Weights of a small encoder-decoder image transcriber: encoder arch resnext, soap at rate 0.0024.
Rows from block 6 of the image encoder of a small encoder-decoder image transcriber, named by matrix and row number. Rows with one number belong to one channel. Each number is 128 + 32 x the weight over its row's rms, rounded and kept within 0 to 255. All counts start at 0. Numbers have three digits each. After the name is the row's rms in percent of the matrix's.
Before each channel's rows are labels from the 100 images, of 14976, where the channel reaches its highest value: "strongest on" is what is common among them; "colour at peak" is the nearest of a few named colours to the mean colour under the peak. Only what is clearly more common there than usual is listed. The data: seven-segment displays showing three digits.
# convs1: grouped (8 groups) 3x3 conv (encoder.blocks.6.convs.1.weight, 192x24x3x3, standardized in use, each kernel summed), inputs within the group 0-23
# convs2: expand pointwise conv (encoder.blocks.6.convs.2.weight, 384x192x1x1, standardized in use, transposed), outputs 0-76

strongest on: the digit 0; third digit: 0; second digit: 0; first digit: 4
colour at peak: green
convs1.121 120:116121137213150127089113141102122127177099137152137070119093192123098145
convs2.121 102:142131162117125163099110174109099132096138144097050104129121178162137128136168101059095085120049127141092103130147164209132148124209083112160139153170137149157154134138128091108081136088136106129143072091147134058123160066185107179

strongest on: the digit 0; first digit: 0
colour at peak: blue
convs1.137 082:120139157119103131086076199128118162034136143095156146127139140142143128
convs2.137 096:145120087183037122132100105125131156150157094097116096139188076150144144151107115108165155106150152084186111056160140116168155099136116119089145116126118195140149094140133104126130116139110130170088130056164141119115093108137181129

strongest on: the digit 7; the digit 3; third digit: 3; second digit: 3
colour at peak: green
convs1.135 081:130157150141103148165166113108108100122109205188161158146113142177176129
convs2.135 094:195143151145161176152133099089114098112122140135144132092098153157111126181171161179130132145123099096116180135130132102118167119157119086141158126134075097148093157073126115101095180037123120111143186161087115157105089181144123103

strongest on: the digit 2; the digit 5; second digit: 2; first digit: 2
colour at peak: black
convs1.5 062:146212118104157098081121102167099102115154078159153102148129144173150133
convs2.5 090:161111055140051128143128134147132128112161090138146136086161146064116118128082129109155122131119084108084105144118078151151162115187194115141169172113125058150121145138151191117112118166102134146118096134200126078140152148118170136

strongest on: the digit 6; first digit: 6
colour at peak: green
convs1.50 097:096088159153155105146114128150092190086152140064143118100180128152169146
convs2.50 105:074170137072149119121119130145143170142123133086127093094116099201132153139085105149104139108112119132130160179144141161079124136138131094079107171097124122171118130124126087093167147170143165190122129087122207176108160173141145174

strongest on: the digit 1; first digit: 1; second digit: 1
colour at peak: black
convs1.186 096:176089103164105128166113140157107125079142156106175089120094156168125191
convs2.186 105:131145171133141086150111119054119140077151146052101164125122149153114112142122098104131132100156135138097119124112128175053133154147134087168102106115104158178172121146053125087138173164132160103153116121127184143119095079086128173

strongest on: the digit 1; first digit: 1; third digit: 1; second digit: 1
colour at peak: black
convs1.89 095:115218117129093167104079140140179090136131089110106124161112169102124142
convs2.89 112:144152154113143095163127129095145135089104099160113167134085122100152105230129137091080095126106184174077083103128119108145053101137175136083106081117183104081159159107149125165109134126100103121114150143083109138197086169109149090

strongest on: the digit 8; the digit 3; first digit: 8; second digit: 3
colour at peak: green
convs1.171 088:106200105132117174138094155152077127100103143095140126083194102117128097
convs2.171 097:084083135084139192143177140140122110109162136091147131173115156131074173143123169143149114098123104123119255169088185134095126171148095131131118195171137096090099098131162131135127139125122108062076081167110111177144169128070130120

strongest on: the digit 7; second digit: 7; first digit: 7
colour at peak: black
convs1.189 107:098157117137086160126137175118137158147088119122154137131167088103108031
convs2.189 101:077196062096118099143030161104124077183106094145177079197122135145071193070116176171055149123103119122094185150052100173168092105164153146095092145109172100128110080076130085140071147152106196161136092171137151095093099169185090114

strongest on: decimal point; the digit 2; third digit: 2
colour at peak: black
convs1.161 151:110103127103162145154077169190060142167155118141140147110113099154082099
convs2.161 101:072094150033175125116105136091142072059119147145082137114100140152103126095157133133125087118153108092135126132120134106125141141133102111102119125142190056092070185182155161173108060112058136126141152107114120139103187116143115097

strongest on: decimal point
colour at peak: black
convs1.34 095:181170178151111154118137168118105109148160138071130213149142126111145119
convs2.34 096:139168128118098202116191162168118137161113094112107119111144115095128149140142131204130124146127131110155104125146140145178058147160127102141092100189111119060136166183094114153100110097071111119176111128169065064135179102128085114

strongest on: the digit 4; second digit: 4; first digit: 4
colour at peak: green
convs1.62 095:177119126172123115140115117124135197137145107101069159142115143187196130
convs2.62 097:162043113078073141108126094112116151114081131211101098154124115148118108117162194147126143159099174101111101120133092073089159144128149062117065148126076149108109118117102109230135145080148166111140099090120057130085132155154101122

strongest on: the digit 1; second digit: 1; third digit: 1; first digit: 1
colour at peak: black
convs1.190 137:164083093135088137152128144151191121055186133136125135134097154165139159
convs2.190 084:099129099091112174074180114074084128100079104102086169090130096144142123174130180117060081150145118160137148131139124120153086103156153084119111121145154125125130143108132153118131128118116089189143136135108082157090105117091123171

strongest on: decimal point; the digit 5; third digit: 5; second digit: 5
colour at peak: green
convs1.40 072:085173104153143165135093144110104124090087187158107151162148071119130083
convs2.40 095:108102151125112072114124092091116112142166124119124093115136089122083122130158110143164078092083150170128134104182166145100140123138183088122142121082137114090159124154105074134149116101161123167068105145099101149106100077123095112

strongest on: the digit 7; third digit: 7; first digit: 7; second digit: 7
colour at peak: black
convs1.75 122:119107119120145123090150165113109120102194124174095044132094098149132087
convs2.75 105:152134133183113078107117166125140146166120145108145140117102151129111167115084081159102142111185138050143216089103091176118060100147130140129122143153129086113128151049103126112106061114144151101156150097131109080099145119096153128

strongest on: the digit 4; first digit: 4
colour at peak: black; green
convs1.185 095:161151119134124144142174089118170139088172131044137106107127128166085170
convs2.185 101:061136112043163108174072105179124130120119149098089162165097108126115170147085179104132095158144171157106086092091129098183133153117118145069140158110089145135115187148131161109156115152116088150132118134192120092104100104145104158

strongest on: decimal point
colour at peak: black
convs1.155 094:125138160107118121142092204192090102122172100110157098127122114147072101
convs2.155 107:105116123163080142127224145114122168070092090126139094089111119108118145162092115116114123104109076149126136192135165126192105187101138130131133130235160133081080128137106149106079160141120130145167129130140183162104026164134143159